{"norm": "layernorm", "activation": "squared_relu", "head_dim": 64, "moe": "top_k", "num_experts": 16, "shared_expert": false, "layers": 8, "label_smoothing": 0.2, "loss": "cross_entropy", "lr": 0.0028, "momentum": 0.95, "nesterov": true, "batch_size": 64}
Rows from block 3 of a small image classifier, named by matrix and row number. Rows with one number within an expert belong to one neuron, the router's apart. Each number is 128 + 32 x the weight over its row's rms, rounded and kept within 0 to 255. All counts start at 0. Numbers have three digits each. After the name is the row's rms in percent of the matrix's.
After each expert's rows are labels from the 100 images, of 14976, where the router gives the expert most weight on average: "strongest on" is what is common among them. Only what is clearly more common there than usual is listed. The data: reaction-diffusion patterns (Gray-Scott).
# router: router (model.blocks.3.mlp.router.weight, 16x192, trained with AdamW), inputs 0-191
# up: expert up (model.blocks.3.mlp.up, 16x384x192), inputs 0-191
# down: expert down (model.blocks.3.mlp.down, 16x192x384, transposed), outputs 0-191

# expert 2
router.2 104:129127120135094180118114098139195104184111178134122063110162105154126182126116134126189121150114141151096148106115135065190096084154082083115132170115121129154088123141112171067161138068068102154132121080104100128115109068091161156125122164142150112103162206112104132126073163137180181146105138105130131131122152164054139115120135178143167150150181097134126046111104177082131081112102203140116124150123182091159173142086134162094125148168128126090056095080158132166090127107119075102087115118118125099194147111124136115115062116099156164126151111120167116095161118099107145088
up.1 180:141167117156052114109108119167193130115117157151109123141143158147115134144175132129130100157187182121110133163111072084058167117045106118095109194101139162105102120127162120108155083069173151114150173136115117176154103179174121110159187127075138194110114127163096196095140122084152174168147106155139136130131161160108105127133150152088169119151081072078173072148133113137145094106115145125148181100183085120089106097151223093179130118114131110114081112060147146102119147116108173153104154125105140135106131161052157130120155123114131071143128180113100091100127108103166095112
down.1 192:106118137167138105087106157091132111177081153170162118140133128160148109099133133129130068145199067156177086099130159113131157104123141082127076152131122057096090114122174116147099099186072079135163108132065162135120143145088137141097102080140148085147168117153098174104179133136147110130181103136107165187153105107118093047182148123118112188102182135110102160133096170062141196104150168105135134125151115158153111129179170171113145171049109153099132096114199088158066140126099113151097093163146083153119136147090099132153097095141156118130147150130121068109111150121154201150
up.2 061:164100134108111161134154127124118139076083116118084087183117143109131160147104125119070157083133053096156141159082146052129138107100162137120146092159167185120217150160138092118134103116113191139082108114110146120154153144087146123166125093174116107122073125142168143107136127129119112090164106085082111120149106153184170143132178098114044177113151162131121158125128133129066210160127116076089156135161197176147047173070113174142107135131091179146123150092116129174104082107131118151092180138114119092129080107169094175106161099107137135152164142133126144099085174171106146091
down.2 058:150171152065144170128084094094119051151157163128092138153131137172110151112112156162172156120129105153102092102156168142089077102120121143133180095123103112115095162123156110129188131155146144140137103118146158145028143110085089131144127128233044132107165165152142137108095155152121069125144146080093168130080119116149135109177120089113103122115139124137108120163133103113174073142176190152122170198148100097140134146135116126122120114139151090122192142096102097133149137065106136142110101169135119158158104174184030118178160132138047142100120122094100160054095117113150118126
up.3 147:186111168171130148148106132137143155099200194137089121148120137093102103059153111096088108080157109138140115178109127106138146151177087105123106152159120127146106160145093133115146153151114140154143128087159208148101094129092096154094114172125098082117122129170142197168090158159093138145131124075118095124077113103120197195152167174086114186067144121119086072158154118181132165125051137139109074141135122142131135178124111036098072143156144141094143072110169134119122128095128142109179110110188137124151154082123069160126122152141162141138110145061091143097098068134118148178
down.3 142:074135154139130154128120128144107183138140091108141071098090135152088148146109122174150115111102113150146141112169114156123113122170116145168136108140125131085170146105106167131110137132122111140085145158166151118189087110131083134158178086159101043152124075073146072110144155119093101132121124127127115076157115172152135120118158153155089055065142125153104151177218150132121106134098127121116234148133135076157058127067106099112115123129160176146146128091147170110119211062166095133201052131145179178112134094112117156137101091152085169122115126079164148175175140112142148113
strongest on: warm

# expert 14
router.14 106:131132070102166145123183107129133170143121092118215132125114094150143120154098168099143207137165131121115117196107161183100179083163099177146107136134133124113167172146197097113150122134151171128137135067127091107127178185100125086152094115083192104149150140169111104154174121163174109153140092147086110176059147145165092121111072111135131107133122179101108184100148091140124131143151168154168148141080104106106154125149167168136095112183094100132094106095119137112121103161158172134120090141177175125077121127164175068089139147182081087129055099134094147109155137158197125104
up.1 085:117131119089158108117121147149140127102150103155153183116194140102135159173044132176155141059191196148152108146162116081120073158090134137083124170127189171185100121139098063113109150104093148145149108196159158085119119150150143171129136084124136149135067139139127117128048094119085141106144098114166140099088171203129162145137093152071107123131085123130118142152131123182105090170119165165208119082140095117168113104134115117139124184127185168120151105093047116087119126165122089124157116151113148155096111181128057125142116171138118093108086162096166114119100102154090128120
down.1 091:097090146181095135107151138098107108095194149111233104128165139048144141191112188106130146134085077143110108127123171052145160097047131130105100138144139108092087133137140090152136128103141132180122132098150104141133127156154168146160165065156124065082148159152112155135110125100153170067105069103139116158158133111135149161184175151115102119122127137144091098142121161151104118068159130129135212102141111171125135106175088101083124180112093134145129107050103097163100170100119153135134081096136121123172108122158179082126107094176153174174093166144125110132106179087113086127
up.2 087:141115114082212241168157095140102122154107089130120174123109111158032148114132121104115157107135148171169126157129109148165131069125111138171186113075099109112077107112069119166119086099112146100083093082128146136130179050133197175078138095127094117127092163143190083156093175152156159119122141097169101152166070119126137128130146145164118095118154113146109078120142144082120156159128140181096105154103119104177126107126145167097104113146130170161098084150139167158118106121121139111090164196144083135164098127072088126081132169133183137118079112139120142192129106102122107156
down.2 090:049158130125145158120150088077086110092135130139126127084168164087147142134162118062163149063096096099109156081082115184173103098115125136137121140150182082152111115120093118129123093095206168096137096144171185132203138174119138128137171169122140109167163199115124147137172151140147145095151151082096055191133072125090113145161121118113181116153089154098138151112105088118139146158063091114067144132133122141194080117113103115172141114125095118098134089130087061103173158131173126135118116140147100113155118154164155131134158170116184156144143191114117165183099156132192091120
up.3 116:116121131134129105103128122099131185155169108137154173109125154069117088074106061214139104106129145110069151076140133103179175163184134096141129095113128099129123096062123112102178071122120099154141147182111115133124125077164073150151163134117123114172076142070107148135158112133046182170129134184132166071163128110149157144103086124141110075146126083134129150122136145126122119113187102141151156137154116169171104110163106137159183178149103142118094173063137162146096083102178092141119070101137140078097139138163094100129155130164100194153041146131186108150135133094133178106
down.3 122:139166191103093053153145113078149168131104124124122141155141144161178143157062206109081170119137140167149122114139131197128123069104119170111137146110177128159062115169142096108103131151102089104120108163120102082080146071154115119149185109113086172122136105087122117084135158203142128164172078145158079151151103130097105114163136139085117121059115131081103128151090106159114173148093145112116134122133153147086163085109234093154159152089111114124121091096155117162170128167157088125085103096137110118047153125150177137133123160139185117073129149186151081140138166118161136116
strongest on: dark

# expert 4
router.4 097:120163121084144123131197174172067111094156115117119099158104112094108191175167136092169159133082094073085155083134145065166105113147145146104125119106111153097090162123081159076122185198165198156081117115153121172085161130077137123084123114120056166093124142109102127103168086173136159166106150112088111090138148088091177109171075101099097099107105153168122090113197097094162171137138109084136083125083099135110164135155169165128148116125099205165141115184138110138164117144112100172094099100128124116090121105085109149127136184112085110130152139076095121138125095092097115089
up.1 089:209045118149142122168128164095138182075176097117172138170145110102143128068104107109090123138157125078174166113158118135091150045123056141134132080141175153125124130104126122162120145120137148196188150131081132181101150156152128103085217152125120187114118091189077100126184165182131101106097109147176069146125161113098130124178116162163100109121125139072144122100137093107130141157077074111126137204157151117155176087108113181125146092152155092126126086124158153123161164154111125124106133128082138109154073076113113075096108117141133074144173102111132106123140142117136098108
down.1 101:128159109145153120110156128162152140112187135122078155206044153113151116182164123122192102115142133112150126075149114126140088096094161134180127142160157159169107132107228136108064174121084102135127198132141118126152143156133127116106120100112126124074136089083200124118125136106127141162135084146149153128114070172128112198122139079113098161068096080129121136192152105157094149089166026084129105106123140087115156096139144124194115136088107152121090091165128127102122126135083138128148169157137133131132102158143151171145154146201104099152084120160210100086120128132157065137
up.2 040:096142172122081118168089131109215177138154141121158168178099203113122085159100131128094144154105065057126169180149152086181124117170121111096108150119133137199092163152160152140177154092098186119116121120120123132139145145123166099162205101116161047137101091191117152155099132116181071076101127106137134143114119128136123177185141077134119125076134133074120165150130112181168142145036149128145080117143049127077104170164078093099108117130165142110163133126118147137131139123106142142149074113104114127164149119059130083162126109128129093151128115074128121122132142114166113173
down.2 038:128142035104112125176073074145124157125130122157122049100204124110181187159122133208157131122107098193109105120159129147155108135101111165112111080085137143141109127122135144097086112072141145102117133126111156133136078131162117112147149112158131129193121125149091083167164074197080119136117151155162096074144105081106174163128182137117220093113113142126098120057137162146103133107134201111182101165123100108089106112083112133129161154181117165105168125104137152175111112158102047140181117205163124123137123158138166161100107136153103145134137091109109139134105145151078116110
up.3 028:119115202076138106103173105066135123113142148134105155120165114121162141168114166113177130125124109137133144162075145174112129128097158121151101129124069152186121140135183091104122053120108168144119226165096083173111148118137072106126148184083179162159150122150087092081107191069098145147150147108114122144106130149145096164123122115116090141115077078141201152151185143141089146169053164140140165130127141122072111144096128172111143137129090076134113112124144167108064127143085110151138107170114153131175120129148079132140131074180156110111156115138115181122118037127053168133
down.3 024:086137078098129070141088122173149109165058141102110118157189096142113194141141156151122124140089141177078111143094133224134114147143127102082075103138113115074183138124133181159114119072113189080134117102076103159107135134154108156134101118101101151173089096073102092213127101103107079114138170090121123096167176145158121111128149090105165076127103144114129143155154162200141106174088138139109126131157115126136130110130096128150107165109173179110120202109113090110145123125105082155087137166090172084109117146173118111080152123149132120068216098173058148139137144130134146122
strongest on: warm; feed 0.078 kill 0.061

# expert 11
router.11 094:100145061120147116105081139076141081143155143109149169134124110110074086112127163145097105108090087111144174115120083118138096180134150105188153127160107119150080152159091170135167122149139061094144168142166182173197112102147137134182127152164038106160125169178138144114147149070161135094131117128142114115126120109067127157142132187180149140117177115088099081113112153139063077173076173153139126122120149128113125162121099167129132134154087113136162080105109100153147151130060078094170198136128106119179152171125158192089159173171173102147133144183166167097113141142106148181
up.1 069:107122128136100168159085105172126093109183091143105090137136095147164163063068177124091108098047086111186148151099136110188101142163144122136137209106080144146103172063048102089151107104085150157160088153099105136122160152120172103094159140131126112147133096102100088160134133104144126130103119193142144125132204141095135136067197087131114148082091092103131139093077128158135181110150189144106174171133160117148116144171174149149111124117106105192175062147140104110183110126111148124095084139146107159098125155088137158125137094099116119174128141109139110090156070136126100191
down.1 072:093104117146200145098201132160120109159158137090163110117140128133158106097130115076045118107201126103094124090155130211091141142100060167106134129197123087191149088116125137156147125092169128175106122103130181126125121114175110160150117118138121145150125108140094146066090135129143129151134145120136104111109110078102113130183112123136182154087075114073141112183109079109072163148078095118105124148202099099152093088109229113156107157125091126096136126139160119170164155148113136122103137180116159166145137126129140115162105169138098113130104062238104135097123134173154130159
up.2 067:077079121106161181087106246117113094141089152159100126144081155122077178128198112144118103085156105120174149157124134134109149113152146143011121106116204127147104128105142101155153143138187107093109103122124108129102133162101112098143198054128126086167077124105116096164131148145157143114102076118122100133161144108134166150158104147156106104155126159177140220091138158155147082061123142126098142134148131118147188167135157078056099139169103094106089098134108117135132118199163132151109079149111154125116078130130081143101144123130096134150119088121136116179140135073135089134
down.2 069:147099187066117175174151126183100112101069104131148134126147154157137122113108127108156131128147128133129163151168159086083127080124173086101165158074145165157166126149136077117142144135117119093171104102097076137161130145094119187117125138112159167149108100137091100095059130143105083139066165167103119090135115087127141092106146188155134135052097123113171154120084113058186177096160150147159128159106112144090070143113097114165122090108153122075110161128145069160149123114128131122120093161162077075098071147137145141136172179107128142118142176108153104138119139166176224223
up.3 087:129113112085094151109176132096062127086151074108087127095082119116137177112155095158115150086112100142139121138148101132133148177104146110197099126177149112145126113141116096166131088114158128105096121131198124175057106132081117098096170190147092193149131110112150139192083146181114122153126091079164109164123117080079107131213123103084144210160155099151095131142132083099127125128114141179165148106143134137088124178135084130113122220148114107118059133086082112143129103141114190168090073138164137093136165112128092228160125117118120094125159121138189133103125102133137135161
down.3 073:160143124075136110145158164139094143129143145150145098119137180198144102111129122012108080108100149097138160135111114157092149105146130113075141158104109123137104166116144129145159086143064118113120102073175066092163155125135169120119170135146140129102120163143097125069095096167133128140122144198163129121145141150059169125096090105136092068157088123094141105144107170133118090119152160103115097079167173180113121214090139173152166147197085094169087164143117151142182129164156105133118125130133115170124166161143060120174189100135157130073107118116081060065115130117179152106
strongest on: cool

# expert 5
router.5 098:099086090142167136169127116156090086096159111098109151139156150070125184059073136124128129133148137170197150163169139123140140096083187136115185150134125116107114121170165082119192116110095084121173090078181142102166150164127093157105095078156128175071147136114097182138116137077180171118131116195112142129078127161112093125175143160088186094118152129116155094131100150099087102147107146110121128106118124162093159085140092099163123177164179144138111170101152129070120102138121146133176155165077170085109182072190108087083069090111152097122149108134090103146126174099110091110
up.1 137:123086090151096068126071089143140062164117149083158154190127100123127138109135117075154095130162132103161115144187209132197153126097126131088135122093166123126118102056105086111128095144112069015159100133145097153107095047168164120164129140113135164150127154132090097126157144150143159135079129138138155088151125165187183130174176095182084139178124116123141106127168180121077113144127108113138182141136190143181121157139101165147162160121142129127126108139155123091097102099125097096126136090179102156134109101111080147118104144136138165109085075133158128131104155062114209122
down.1 136:158127131116121175073165107078124108162176158069168187085156121141145167098134108154143189134133104063154160115160111134115140095094181148188171072116140179107119112183116137106134155078163072091136150170142144093144092078139085119090090114077138104178104110089096100173115165113167143179073101152097137158111154148132163149145128102135105174190154098128162079115186118148141112129117117142155109134057087101112182154137113162106113117193146158149083110111114122091077117118170134161152111110026143116133097152158147096096085140099106099130129122088118170134126152108211080133
up.2 064:134077114085116146102167109069114146103108151109188130097160060151174155112154143103133126112093072178136168148083124154085144103106146138173110088184121153147186097129184115116139131151064099129075094110100105143162154123131148137142121140121138088097158136123167068091113134212106145091183129130134128146151124179131121122142178102197106111144215122091208148112117112137120185101109170116145184136212170133151094106065120145131134170166154134139141125109091111104116124087168091131095098178184138138121090143158130075159069110126129131103096124180073156103127096062114105142
down.2 070:104136108115078085139132085135064125134123152141137122179158131121138163129137091054118187139145131137137169153047094141113123127138152161115137097103143158160116131145055140135068133101184139163106078165074103131061133143186165122161119136131141133142159120156110133065161119139081092080135119130149153126170170118071134194145150095130088110120148142189124054088153124133079092121094133102169197150155136099096165097119166147163114089132146111116125161118095089183099109160104155130060146174115096113154151138143138163129127171027219144132149132167104188090115124153110136177
up.3 078:126177161081179148061108145067099149128139110120097147079107118088110158131097086085164109134085066153138150126107105073091103165183052158113132138157143173136145162192138118165086159125206121154076142176118128135161163099108118123117126134145127107134140154129105166148135136138158118106146089098117033149163168100113139099134075106138138158150165113087119188117062106160179120082176129169194139128111116082067077131130148075148108159094088129174166153144104121146117131136106135147080115135138137193131127154109135122091126147179166166136153160101205097114109130153183159066
down.3 087:088117093152212156095111177115156077126173143085129101109093107135119130124179110114085158113122088179145090141076175132134127082111137128122094110106128094157197126106143094169132212132091087155127127103107136112122144165151188127147098116123171193136124172135123159141087155196145121133109117132163107090135114144184123093125163098066044122114178091139145124109200122177118182096151189172138088192100111092130135086138133112190132142130149080143135120121145109152135128051118129062133092156088095174163088190149094152116098133147117094093176122141065093129124168122129124113
strongest on: pastel

# expert 3
router.3 109:096136100149104118129087138104122179149144173185176152111124089122170081155112130105096091183123107079120176093097105175082138151134108101077061086107076105114102160142102122122103164139067107145111147110070162163095112067124133121110116121103117084205161178126166127172076125102170103093145164100207178088188123093157176116102129161141113105090188115153162087074124155126076143114098087147170097110149110136162093143076091116141109106065114140118120128125111064139139104107091091101134144138101165119109124127051116144178086112128115098175138146123129141164071144108087150187
up.1 123:107091165073096140110175139143092097157118144114084082105106110106084098185134125109122119140127177105139084154105130160108118108152164068087150167151129119090100145102103185107174174174107125114070147099191127164155065184143085151156108114125064118169140110161123148118103155147141136112126135144090130097115227091089147078131148138094125091172118153134142112197142137105127186129100106143143100093025081188119176149117122189115125115142095171136152199131132133108149086127087146143139156153145096082099135122139078176044113138135121115197149195130107157146118126149114104144
down.1 125:148132078173119127092147153137111089147148116135156112189103171133160111152142123085076126110129106148139117120082102135158145117059088068132106138158107123178102080139159155102125114130098079146118143199082161139156118097070142113161169088129146130078096094122153057089124155138126133112098116080199123098140140126162067155137137140090129125174143152188139100123124142125166097138142182128097116178137188134113067129116129127086132145087116172045182143128066118119067149144157118155063115112114183147170178141114123207132130168120107140117122087129172164095158103098137216202
up.2 041:101168155107137134134080134090093140091143178122152066170110153095167121171127136136113155116130152118042126106092132123138129167138136149174173148107149103118096108154117120130104150137188077105151148194150168137096077159104185141096122146153119144129101103143140139164187121075168136141095126108131139118101165131144176147206093117179043097148120038112113115118184155155078144118135144123126115136132138068132130128080133139163085154112118122103159086139110103123122092128039086108147169123112141197086052070141118126127167144080150148141167064120117084060161100075175091123
down.2 042:120130133099172096149129149141086096125116091101147131138123146151149111171140106156136146065108156124135188135137167097189159121142175120099126166128189096159198139023081145149133108125113142142144148115110108106113104092164155143142084165164116133134133144102114168114127095128115085202147060110149118111187177091119148132069209127107158148121105064168098073100068132124104044130079088118126125095149087143125179162168111083172161166147167130054108121171099116138125151108178128088155080173127147106167112163144115164152139105129115128165147184096112074176101143138178156128
up.3 125:101088118137115134102129165137155124120139139101133144115091126159123128117105136125175119127154092109164111125142118200071160132090126195146221130163128127123114130125142173098116105121148068107107181126097102119160186129124152090099150186151100121111119098179131127168211117036120137118146135129087173143138183153099108124134129099137137098130121124151167058076088165120127079154149152131091086117136096176213150115221194128091111138107105113181142117140148090123087085152140081175068148144113110169093164157115100161066129099165149146078083147159098129104070093146188122140
down.3 110:233154135135119102160144047107102116165104061139165127124093127135117162132154078113175139178129122107133167141037090066150124108137148120148085089131127109123155116164132123141117110144130164167149087201158143048136113154122164136075146104117138136168113120164111059146098123101118148169169124161139114106081115141031129127118144134110117174136132081114101138106132154154156148100157118144086146156126136106125098103063065144138108116148130104121177183176104114143143192103162147132146119077159155140092142144197179116146207111109060100165116104180144127134101102159182094125
strongest on: grey

# expert 8
router.8 093:156132079137169132124108107134124118170090110134088105119177105120146122148088081135107110127103123110134126085094104144161087127104167118164148164088072108141131099150131105179161177156162139175083176177163099142116106092181126144181174108075143172088090107075099065110103114108144082093166176192183117103101168114156075114108093127102150083143129141174128124159136119170134174117089095062100153082109126122167134107080160084109122135168112068187122164152122131137100124175143170140153164128127100076083185161107191060099169121143113091171104161119155194102144108088143092177
up.1 152:137123140103159083072131110106161135090128156120178117121144134107113178136069214179116093110087112118163127174109107112174126153130066072165176168149134142131137199115113206109166133071163117138111082081077167138102124096117159138137061149051182159097147107144155177068151118162144114181154154138139150129119151111169158083117156123142133109176165080149136112120110185094067164095117115100061155139109121113148150126163135147143073127114129162131145175140099147113053151120172071125140121130161148119140153129075099131175125100116148127162122121077120163162063126083068148162
down.1 144:169096124121147089134076101156133130133143134043150135109102095117161070114198075156122151162149084119099124123122076140069133162165149069114108106117098150116082107196136159109157116046097149128134090098115147126137156167113161097144154132141124116127182151111152122165154138109143161139135056141131108159123164152104145132144084160114112108148097094091204100105129100108131115137109102084095164102159213120120187153138069132129129144124146135181133155161127106126162125202155108174145133102191109212104118185207089087134103112126119140140060157161062107148105086107111178107
up.2 063:129124107142140109172162112110102133064116115087168121113101064153156175095127114097119119145150103122103127152106051107126082090206141197160164101078130149128143128137169147143098136112119125125087164125110140108099088118133097116130090107121151162161121084152117202171117090181115184162143110148073143116163090135151092111128098142137154138161094119122123068129109173124100140151144142162169106102148135149179134187076089156166143158149161104099160048120167124225100118140104160156069111151171070197109126114194113119133116160115108125188203117129101166154133099130119048085
down.2 054:148104103131155144177132125067111147177124108100023083128070142186132087141145136169047165177134140195129114151110157082078149115108098170080073129117156161109119086112121076141119172139149114135116109122114111183102161114144094093118152136097134170116113131078147122106092142151101087138139122139118149132170149091132210123096166092176121095100114166140145128127158154150103192113143113038091134090110121176086123081151121133106138177126129099097168088181119097126126115121136158127214129072128101137118140114094182073101143144130084156097132157153111123124118157123183213170
up.3 097:089085142126158109138128115133065128120101134175138152086106089125165122111108096161147084134080123106165147132148177073133143107210095123151093106109120103114184138143074176096067146126161159106170124143133162167113115139162146086103189124127126106106154141111070083096139103142131197133180209092142110103157108090190128167108113171128158081164095075122152125111153137093125088113113088137152153161117149174132118153154126108120146113174157127085164136165148170093145102140146110086233096068165069210157096184168111115133125114128109108158137167121125131078165144136076075090
down.3 109:125149140104124117117037129124103174100148092108115165091131175181162114179124094128148184158165171150173120129173112119145116119136086136167142176111129127136042086127118116155130166142129133122152174115163175131087182118153126189145148090184093107121117140109140116140106127079129138120089120121132130082106096138125098159114148162192127077114091112144158144118053159134149079117171098174066123151120142125156101066118092134120111130114098046133146158169074144101129197097118107096157117144155140096054140081135169063075090166157130139140125186072119178136072164145201159114
strongest on: earthy

# expert 7
router.7 108:175134109115122154197144171157108105135106192105079131125142160096176094067105104163126103123084099096096122134092153119092125153159070119110137135112080147057184159103075146094116103179141132132112147067176146108160097112173139141184142142171114149153147110150140118121113107109133121127124141122143086116129090173150136184073079163154138151163104178189066134166116095153141184124072175110094160187133107066126139144154122113095156109156074111185169068128165122180154184149100119134167118140141192130085099139110092106171145141074094152132147169173092134148123096144072184094
up.1 058:146152087145107192099171119074101102167109179176175120056131145136136147107125112170098150136140169090107135104151057143157161142097140170099133090174084110141136119179158130122089104116128120181084102116102147163171133101117085115144081173109132126151126113166108184126104170162130084171148145133074113113110111180062075137148079147176075085103166103105146135114128106079100170135108106167107184162155153161170182145163121104136116149169149169085167139131118159145159157100050152110073112117142091115112113118137155087147057159182136133143149121122072192138207144102144165149
down.1 066:124149145141093096179134135145158141129140105136132163131080098066143124084192074132145110164078143138154173117121170123133161152095151127148139127136155209174123081137154120080111130091144086103150153121134176092126200101072198157125145125191130094164145172145140070156141135106084117112125160085132080096155087149142189087043110118033116129124087110149152113113100161110163141068099093083099115107153148120105171137101105136113132161127173112110131102073128109152132115153134090095144101138142191131098143089102089106121037116078157140145170119187133192156161155132103135173
up.2 090:157087147115103070102146105132124117105130081119128130067178136115110123124135129104149134187150106112145155127165038107109135167136068159148135136146154074125123134149104135128091125161110183126132073111107127170121131108159173070141072214109181171160122061135143155220116164085114077135128090068135120096144155107124133169104128072203109143122117127135130070121099073127103130089129137133084152173077160143179127104139149143129134163141214140091104137121102160095129161170142077149125100173195137184112089119171103109140098145128126197123135135088155123098148059092096115164
down.2 094:111112188113078083185098115130118200151079158112180104093120113107113151138110088191071122134147114112170119142109128083126112126111170167106103129177087100165146174125046140088129154084072102126155126110197114134131141140133075088099171123079161133093133072093127107086112140184141172112181137107114136114103153142163138110147126113166138160158145131064192088113095176154137126173163112149124099179155157174145128064097120120092082114135137169103150150085087120170151096153089136076125071093127112188157166072111119111129082114137127188146093140160172147146162159116179149078
up.3 098:063143165127143181134093101100133154150098094077090119140154151137112110145117184141078159079147152080109084105120143162120128173186218128095140118084199166126142067186091126144111084154146072148112191140125082153131179123083061158159123132149108129123097076101161138162123163152183128134103067130144174136131113125130151102134115120105154156168185115087116135115158126129157124125134071102145158111065153153081100091182123130117079106096115116152120167135069092131149132127055099118133112188104131150126092131079125174137096135121138109128149159107139051150192127139135151217
down.3 098:137144122176121127187180128105146147068089140131149158068114153120122083127166108111129156091102139147045109183052168141120124068127097138143099096149131115189134076125117168136167158100136100095136100114151175047126162167135192137144105152057157119200114163066154152160123092126125137140130148151143146082124108125165126108117138137091137168111080149127120118128112154168129098132167187111089181119152159148135124119136154065140134112171089193027136104155156146111126181165151101098098088079099133129140155177133112140137123132143147094066176122157117104149144128154047142187
strongest on: cool